Weights of a small spectrogram enhancement model: 4.12M parameters.
Rows from block 7 of a small spectrogram enhancement model, named by matrix and row number. Rows with one number belong to one channel. Each number is 128 + 32 x the weight over its row's rms, rounded and kept within 0 to 255. All counts start at 0. Numbers have three digits each.
After each channel's rows are labels from the 100 clips, of 14976, where the channel reaches its highest value: "strongest on" is what is common among them. Only what is clearly more common there than usual is listed. The data: single English nouns, adjectives and verbs, spoken by a formant synthesiser in many voices. In brackets: how many of the 100, against the usual share in percent.
# convs0: first 3x3 conv (model.mid.0.convs.0.weight, 192x192x3x3, each kernel summed), inputs 64-127
# convs1: second 3x3 conv (model.mid.0.convs.1.weight, 192x192x3x3, transposed, each kernel summed), outputs 64-127

convs0.89:049122115141110118105076181129160102103138131087163070125129186079109141130137180125110137087097130094157130120080105130141105140159046108109116123079165143140152123125093114146089132169124128
convs1.89:133111113197142187158078156130172083108148123099150062147155156137118140156148090157107138138065088089117103108155167136124086166152185067092224141185172155116109084165139151128156057165143095
strongest on: reverberation (67 vs 35.4); white noise (36 vs 12.6)

convs0.111:130160104172135086161148109123120123134150144132101135085125136143154135114054074152154137118089056074149106111114176091126097106092172157115116123129108109159152153146129131165097094090116112
convs1.111:117202120179125120105116082168122158110134143135181188175038178161180113134100122119112179169096067065135053104098115149114082195107122185177141118125157110097182140107178133123116102095114143
strongest on: /ʃ/ (26 vs 5.4)

convs0.41:152106152091107042131150126082116170095075102172099126113086138113125078123135185139148077213123126078177108120168180159117125146157122150125095160147120156145112146160112198137092107144161124
convs1.41:166113119170146149078164069111134179212163154135115156155117111095151139150126115133095148137094140112117094182088110115131095096103140146089127149134125102148141183144127115105145105132051112
strongest on: muffled (low-pass) (29 vs 12.1)

convs0.191:102182131079136119145133102165147123080130152121174167156110130105144132122107112111121152100077152129136126147106175091124127172109137168115132064182149080142162080107153174116164164119081084
convs1.191:094139099092111134160134090093088137143163134192132128113079057112130106096145151111163161092099153108130188133162172057131122144147141123110105172143147139145107168179111131152135142052122115
strongest on: mains hum (34 vs 12.9)

convs0.64:126152118133093111106116150175087131098143133170105165198138192122161171114092118129102133165158105144124124125169163143135129178166131150139124082078140076111140123183113149098086129138162046
convs1.64:114083138120106117110109080078160105116202110144111177177163164054143090176128115094112140110138063123083154129137135143119158178086102054156154172131184111100106159114106141159144115157149152
strongest on: voice: deep voice (50 vs 25)

convs0.145:135139145139086131081114169134128096069092135127162113138154133129120143077174088126200073091134152139107159102141127164107120122142152091142155129180116128175082132155124158186109102087161122
convs1.145:170176152109153098066103164144101163168121161138149072111103115157120102123148122171123104106128222118176064159127075049113136126114118153149130147079133173119077194120151145142139066077094111
strongest on: voice: deep voice (50 vs 25)

convs0.79:108159147102163102123161099195095138180104178157090165170140070130136145097130143043157118114198113156160139130122149110107143138121176136184190141155101140112111158119180116175126175182170102
convs1.79:151156150109129137164176149139117144118083054128196128151113145105130078147048089144152113099142135135110161131174098173129163129117143147119145149136080155160168132090136116152149160083155123
strongest on: /ɪ/ (40 vs 13.9)

convs0.147:162148114110106099108134130112164081154092066094130081160136175122118137108148132108096127115107143176118138072128139116144058099138177085123141172199105057113115079122108159145141153178165129
convs1.147:171158203137186108081127097153179128141117135146119163135123196169083155122189194085104141199050125174072168156156110121142140135130106149135151129112149141102170151121147098085096162149131141
strongest on: /b/ (34 vs 13.6)

convs0.80:173143111072164179175098192130137115129143136140123095108140177117072109163134162098177143080176078131185134141149092098090094092198074073169117114120133132104103119125094072111126163141150070
convs1.80:142074128103183188159134135131115089130141148075103082159177114157096151136125152029146169101155063138191126101177143144175162143103160187156115061185155174130151111098084165193088141128152153
strongest on: /ʊ/ (29 vs 3.3)

convs0.36:113130056132173123126135125135154089103181089111094144095127095159108163149155100101135158103080172117094126088121116110153166159122179159114117076120124156204140162167085088187086128180144127
convs1.36:126123106115133121165124125126150111052105142121151082113185137053142096119138137086135149093155123136134170098164072066157128107085163093152098127117125144103077105140124137120093110154128103
strongest on: /oʊ/ (36 vs 10.8)

convs0.97:101132151150114116080141108144149125128098064090154104108128133159133128109169098147129129162160084141159131109168107119094176192094141204122111152083127114152066123159178136131167139085086124
convs1.97:121128160111168096110114110087154100115133142108122113184091136123135091129069171152136137122154108094086136169121122154098150159096144156198091106148077124149109074130126173106158181118085155
strongest on: voice: deep voice (53 vs 25); /ɪ/ (40 vs 13.9)

convs0.108:152082127162132034084162129131087153188095188152148085130103128076158141073195140104140103125123115164118123163096137152121115141180127132139119120149139105078180140071108124081109064145122063
convs1.108:095137180157151168130130086097097146075151066148155171160124111179147089151084147048210144153126082102105157109157052152098123152119140066165093113170147136164121125168146185163122136124174166
strongest on: quiet level (70 vs 29.4)

convs0.172:121062108141127084102095174143101164118124208134117115113119129111103140124121155149167111130101074128128099153102095145087035124153122092126128143099135187119112128110138211141076083183141113
convs1.172:125159110159144132147204129140117133143127146073116144164153164117155172127099094158179118151221093141105156100121085133103118140092216124178177178130094135196135141113104147122140104103147198
strongest on: voice: child-like voice (62 vs 25)

convs0.189:111126143152093137086157143072182114172114137095142205129165161110098156176119117156171137089125093125163160067151156161143104158132131137153105138117112142110106218132174123119161131132113138
convs1.189:152181133160108139108132081184147169130126115113146157118123151111186080110179103152089107127099136105160129173161098173060095062120208169076145114137127130126155150148167135129093118187205179
strongest on: thin (high-pass) (50 vs 11.8); white noise (46 vs 12.6)

convs0.122:151167101137163101200112171078087195112106147132119085182144138111194118105152112080157161142086100122130116198083075118104141152134177124146105129134095081138138110141066148155153156171072135
convs1.122:144127108115120124160168140149092083105155145093170128103124102120155070123157134111093150133123102113117114125072128116024165184160133109133166101141143137149101134146138116177139126060155090
strongest on: rumble (33 vs 12.8)

convs0.104:145223120113127156115099185155240085108154124105180112151118157118103165108129115117091119125095126082142092117153114163123096132124176163177124127174116136149151103128126082150099162097134147
convs1.104:142132089155131080096133136123073031092119168093116154156151154128211148162137123091189110142131107085158076118156162143121126172110158145121097157092140084140137144159120140101087178154170114
strongest on: voice: child-like voice (61 vs 25)

convs0.4:176113136158170117089116127140113073156154128120146129143150141163123134143136151172071195075184093080120095135097107126113141157174161134113102181112091137153174086129129130087095196155159143
convs1.4:172147102114155114181178070147101140138150063167157191146077120126120166166136155132132150127115112076075132140144146102103148122127147065126120101150107173114108115134111095093189176165172094
strongest on: /ɪ/ (35 vs 13.9)

convs0.45:129171138094102071119117146124153172146194155093110111157164150101180128161124106108167182129144169208162096131208110109127150175109110129133126133108130099114078118089116151122038151056129061
convs1.45:137143174198135153180166157181140119130144104145105114075086093145137133149101137133109185102096148126202097071133100144129096106107070052131040102162111127107053134115154100115139095140135141
strongest on: /oʊ/ (33 vs 10.8)

convs0.102:086146170129113135135087059129123160136181094106108114096120093140121134153067134109110103115128137153094114121145142135102163100119107193165132107039103112156053122110118096180160129137146106
convs1.102:107071131117147169085153111106237100110078099131099114100119179117140146172147129133097096103111151101144081114076121063030098090130131094127115125129143175124141155065131146133111152105104146
strongest on: voice: deep voice (53 vs 25)

convs0.48:116209122163106160094121103123192081109109080217121173168124121137167152087116176116125108108075131214142136135159113143100108145147152246153100151090110146113090127072076092112123062211111124
convs1.48:085150168077137099161200085133202151197114081142108132119077148139131135098142189182113092116132093040113178097136082147133137087077204127180113126116077171083171179193087083130114079134087142
strongest on: muffled (low-pass) (33 vs 12.1)

convs0.50:119094079155111179114125198081099165115191113114095135077104154113129146113150114159162090109089076154104161194114119139081109162139123127108150093074093126083076127134100117134146102144109142
convs1.50:117163142134094096103106113160121120104190178091118150110055099080154114123121090178098157134102117090126125153119150119104160110125080128099082199175139083119169148098179124122145084121174174
strongest on: thin (high-pass) (29 vs 11.8)

convs0.14:079108142158108139135125162177180060134152204188125099128140163153134111141122103146128146135118121144136130056130098156086124149106078197108189173131176119054105144165103115182114125127135118
convs1.14:193139184172127113089176104189095074113109085097126150181154167112162122096146176151153136121130143138137072099100148094162110104147143181159123083150164164108118075154148185105119162167115153
strongest on: voice: high voice (51 vs 25.4)

convs0.74:130160138116089094166116118130121174098068120131063064163165121147128090122112134104130101139122091194174089076136148143120100145181140135186119102166110134113129152093090139074146127118115178
convs1.74:108077114109138165110150083121088151154151110180101089098171116115117131119129114066172135126137104151160114081092150089141122118129173128104159113110180125123117158153148093118112065149144051
strongest on: /u/ (37 vs 6.5)

convs0.3:166143128149149099163120055151135129136094101155116142203044136070162147126091107125071189062122107141206133117113108093107153169101144099159103136135166141098124059166070154105153169158120130
convs1.3:134142105126119101121127136163099151190112122166161111107131108124175113163126128155187104162099127116157159181139093126166087134151140081098169140136127140121105124120151144177128122072141178
strongest on: voice: deep voice (63 vs 25)

convs0.57:060127070121177126085189163176115142102101203167140114135171121150168112075114120079159128163148125093124082159128116114141125122152137090180141169126115168129140112110186146081179146108124092
convs1.57:129115112211151176127151147049114115051166115099203142170146145120144111150176086135153065135131150181077141119094095138126105096069135147164166099129149148133176122110088116118178075140106131
strongest on: voice: child-like voice (57 vs 25); /ʊ/ (25 vs 3.3)

convs0.139:203098121097133130139119149114156162098167169089148131171083082132121089080104090134199139112125170200075074126134135121139126123111136074154112130121060106128141242113144144096124115152149188
convs1.139:136133144083106153117130140169158125132130095145134107151122098149134077158075139127165142119161161060150096202098130096146126161108061113072139108175126192090086114056086092120181110156095156
strongest on: /ɔ/ (38 vs 9.5)

convs0.167:085122087106116175143164167137089142080144086127137118105122173151139172120162105117096095132136149126128126101146112118088133129155117111170067068186039040100091097105143091112101127094145173
convs1.167:076090098119149114184148182151117100178101124186089144134131094193112106134182124172160135066106141142113153144129105132145102128106131121143082089141144105127206058141113106104093133110144140
strongest on: rumble (35 vs 12.8)

convs0.149:103114083119140105173110139155089070128125137105114115099115123130110125097145136096152164086098051107131141058151180099124165088097158132111114167115153133190139140197188159117136083135089149
convs1.149:130162137145093129113148111173154065100114125141116112162081121091212100048109146124146152137126148105109111148165086142152078142118148102141092097097143117149152131111115127183127157165123159
strongest on: /ɑ/ (26 vs 10.4)

convs0.188:113152169128115140095162145134033111134153126184113112059141082148130154158156124147096134174135077147070098101126156093128163088081129146065170142182153147142123151124101131115096126142125112
convs1.188:172112144134091135169118085087084060097151117172070121126148107148069139141121100153129161149097100110089144111149149183090191103125097141069163179100106150178104153101132155119133110160101124
strongest on: /oʊ/ (36 vs 10.8)

convs0.113:153103127138160129131156147146105113141143082120158124114174130100109143108107111138201126165110102146104093101146108130140108168102173170112126152138140078099082116145115100096096113123121125
convs1.113:114174131058150145121169106135111124138129152159145180165147055178126123113123155095060110092178108097114096158142169185167085155136134144174138155110141136129130111133098133107092117106108148
strongest on: voice: child-like voice (54 vs 25); /ɪ/ (41 vs 13.9)

convs0.69:157124083098122153214154188119153074107103174191139136120085117114084178136121145152101090133182129097134117214106094074099094131164108095161120152096154145119125088133130189136122126138146097
convs1.69:162096148129088143151165135083100144165119102152122137100111126082174159096173106103160119119161124183137119168098167116064112107118153155166152183157166088077106137129105101119136123142111090
strongest on: thin (high-pass) (75 vs 11.8); white noise (47 vs 12.6)

convs0.154:146109177093109198110143147170110109175119122109138121084128124152098102158098142108183122147060113148057146163074104119135160143155161175191115170129130120154191098061098131159109151163137110
convs1.154:092152086150137133147166161111121083165162136152091139183107124066144108130096099090094154154124150131154093164165153107133163099186077183070089174112138124146141164097121124123141066077166093
strongest on: /ɪ/ (33 vs 13.9)

convs0.59:114165085126163146150165157142097096113111171081154103134196124158164145120178069131147127114084152192132162193089177109130084118122109143081096091089098090144153155167174150169161181115108085
convs1.59:138138131124104081120148143153122166124125092131116111181078162119086163185148137124100130160131097177148122079086134168119161085118086146074082121148104113121094059075126059147157171099105161
strongest on: /b/ (32 vs 13.6)

convs0.20:134119079133124166128129128124140048195136135087135097121122125090156150137183134098171145157112148125101133154182122091187111107110136132136128131078201122082175085131178139168078173226114126
convs1.20:133138088133128126124089171072136093079124187168132127121098123138115134121158111109116137089151152139136119116093157101124143081097139147221120106169044178130131129125122146103074136113150162
strongest on: /ɔ/ (34 vs 9.5)

convs0.165:159079131173080080131137085138144158090069153067146107119097156110085122111136149163109158187134141077134091123138117130153103149141134102135103080066161135134124087177128113107126113106100140
convs1.165:144121066164101135094144134139048108044119172079141129139135077135122109071107173137119162125087105114151144077138134139171124163108140166155138133140168145151157169104136177057129083084173159
strongest on: thin (high-pass) (61 vs 11.8); white noise (39 vs 12.6)

convs0.121:151117180154139097143127139163138100184170177144146181114104142116091133210109160146096158139160111090127124110169132157125087174112168128099104197159111182116141110155081101088061204073151118
convs1.121:116051109114095135108115115074117107134148075101119171169152180116090138114079187130072217067169134118125147197187093137085128163165078145142119110118097139118174149069139104140116131119089119
strongest on: /u/ (27 vs 6.5)

convs0.100:119194136162141106148072145104114143137114089136124121133138077126165129126196142148117089146156146144129139114140117111131144146152087119184111160085150085052092107077189126131168109124110112
convs1.100:133113153152120070115102130132104128114084137113102124127091115136147095136117078150176142130193127191083187125185180114171105092134106157153136127120111148101129080112041091149134138174114160
strongest on: /u/ (26 vs 6.5)

convs0.110:101084098120102136114090123102161138122216156126076122159142104126101135158089154101123111153145107179109155159171196093075156089126144131101159023152152105165128146156147123105126179105207120
convs1.110:149055118104118201121073078140110131149123148062156135137151097120184122120147190113121113172197144111109129159136139143143131083183174159137125101138078121145126107153153113152075119133123152
strongest on: /oʊ/ (36 vs 10.8)

convs0.11:115055152120129093148152137170159121155164059106157115096105105153107111100184082090056148093107095140158165155150119154164143136118114067164111121146106115104090111129160121123102191175195120
convs1.11:122125115124119124148105164077173095139170154154145132201126104147083135123136150152091162162117165119112198133096099139149177101135116182139116134201152098107140144131152149103154102135117182
strongest on: thin (high-pass) (56 vs 11.8)

convs0.148:147203079152141178120128133165131093146085166177101098122131175120115075148096114172154142148121140092101084192153209152151103164110099103081109116138052134126154156166129147178148107116138136
convs1.148:118146080151134104120126118163076132197110124154140146127168111153118141162164144126197137076148099141139165103098135124116177173176156100124129148116146111128182136160189128064158081084140169
strongest on: /ʊ/ (33 vs 3.3)

convs0.16:191119103109117116151124109167133140073140105115162112133188104155170046108116077130134096106157113098127147116145112170131140168137095171121114148119104179115130101109159169089137129046152111
convs1.16:098124157069152188129158147156124091104144150098149165161110129122165120125088201188099054134116122043074132101142133151217130123115066097187192088103197152080144130137185124141148137072135112
strongest on: /ɪ/ (40 vs 13.9)

convs0.136:082079123157175132151195134148093161110181155094138137147160115122091125083128066092169082099134134131055118094117151139101134127094158119182120167116149133171161159167101169148113121138146159
convs1.136:122143072167124100105101134050145134113102175143115069112110150091044116180191190079084121084145098134144137131105067102137155141136162148123107077129162122139100139144107174139132188113155133
strongest on: /u/ (29 vs 6.5)

convs0.109:163090160145138146137086096190137126122080087105115128122183093135140136060083115099099173092167104170133149119160117137163093094155161082104167114109075131138151139199152148112148098123036078
convs1.109:126105136185129134103164058171092133121090117121072174166133083121162127157130164162111165122050085143128106128182116095118133086145077137209075123140119134129188117109123122123152113200150084
strongest on: /ɔ/ (35 vs 9.5)

convs0.28:158157085060120115042152094107082169122125171160132089217129097142080090164166102131154096128177110137120135093192141110170120147143116129149095152126173124115110106107072138073161086114122159
convs1.28:151069095171161130113072089165156159155166111153100084099132096075101104098208158159135118163064111138104080109074137062169175119120161198095125112100140142190113164169126161150160099115080124
strongest on: /ɑ/ (26 vs 10.4)

convs0.120:075131137113129103110121082093141161075106117080097098119127110149152178085123095125131168169181090112090146117078119158127184124124134129193123123125155117151105115128100087143087074132188114
convs1.120:120102077084061112125193143193114130100084161121162123098117161120086142182094129141142096091130117053187146188156089096115113144177113176178124150152112166107157116128094212084121102136133135
strongest on: thin (high-pass) (28 vs 11.8)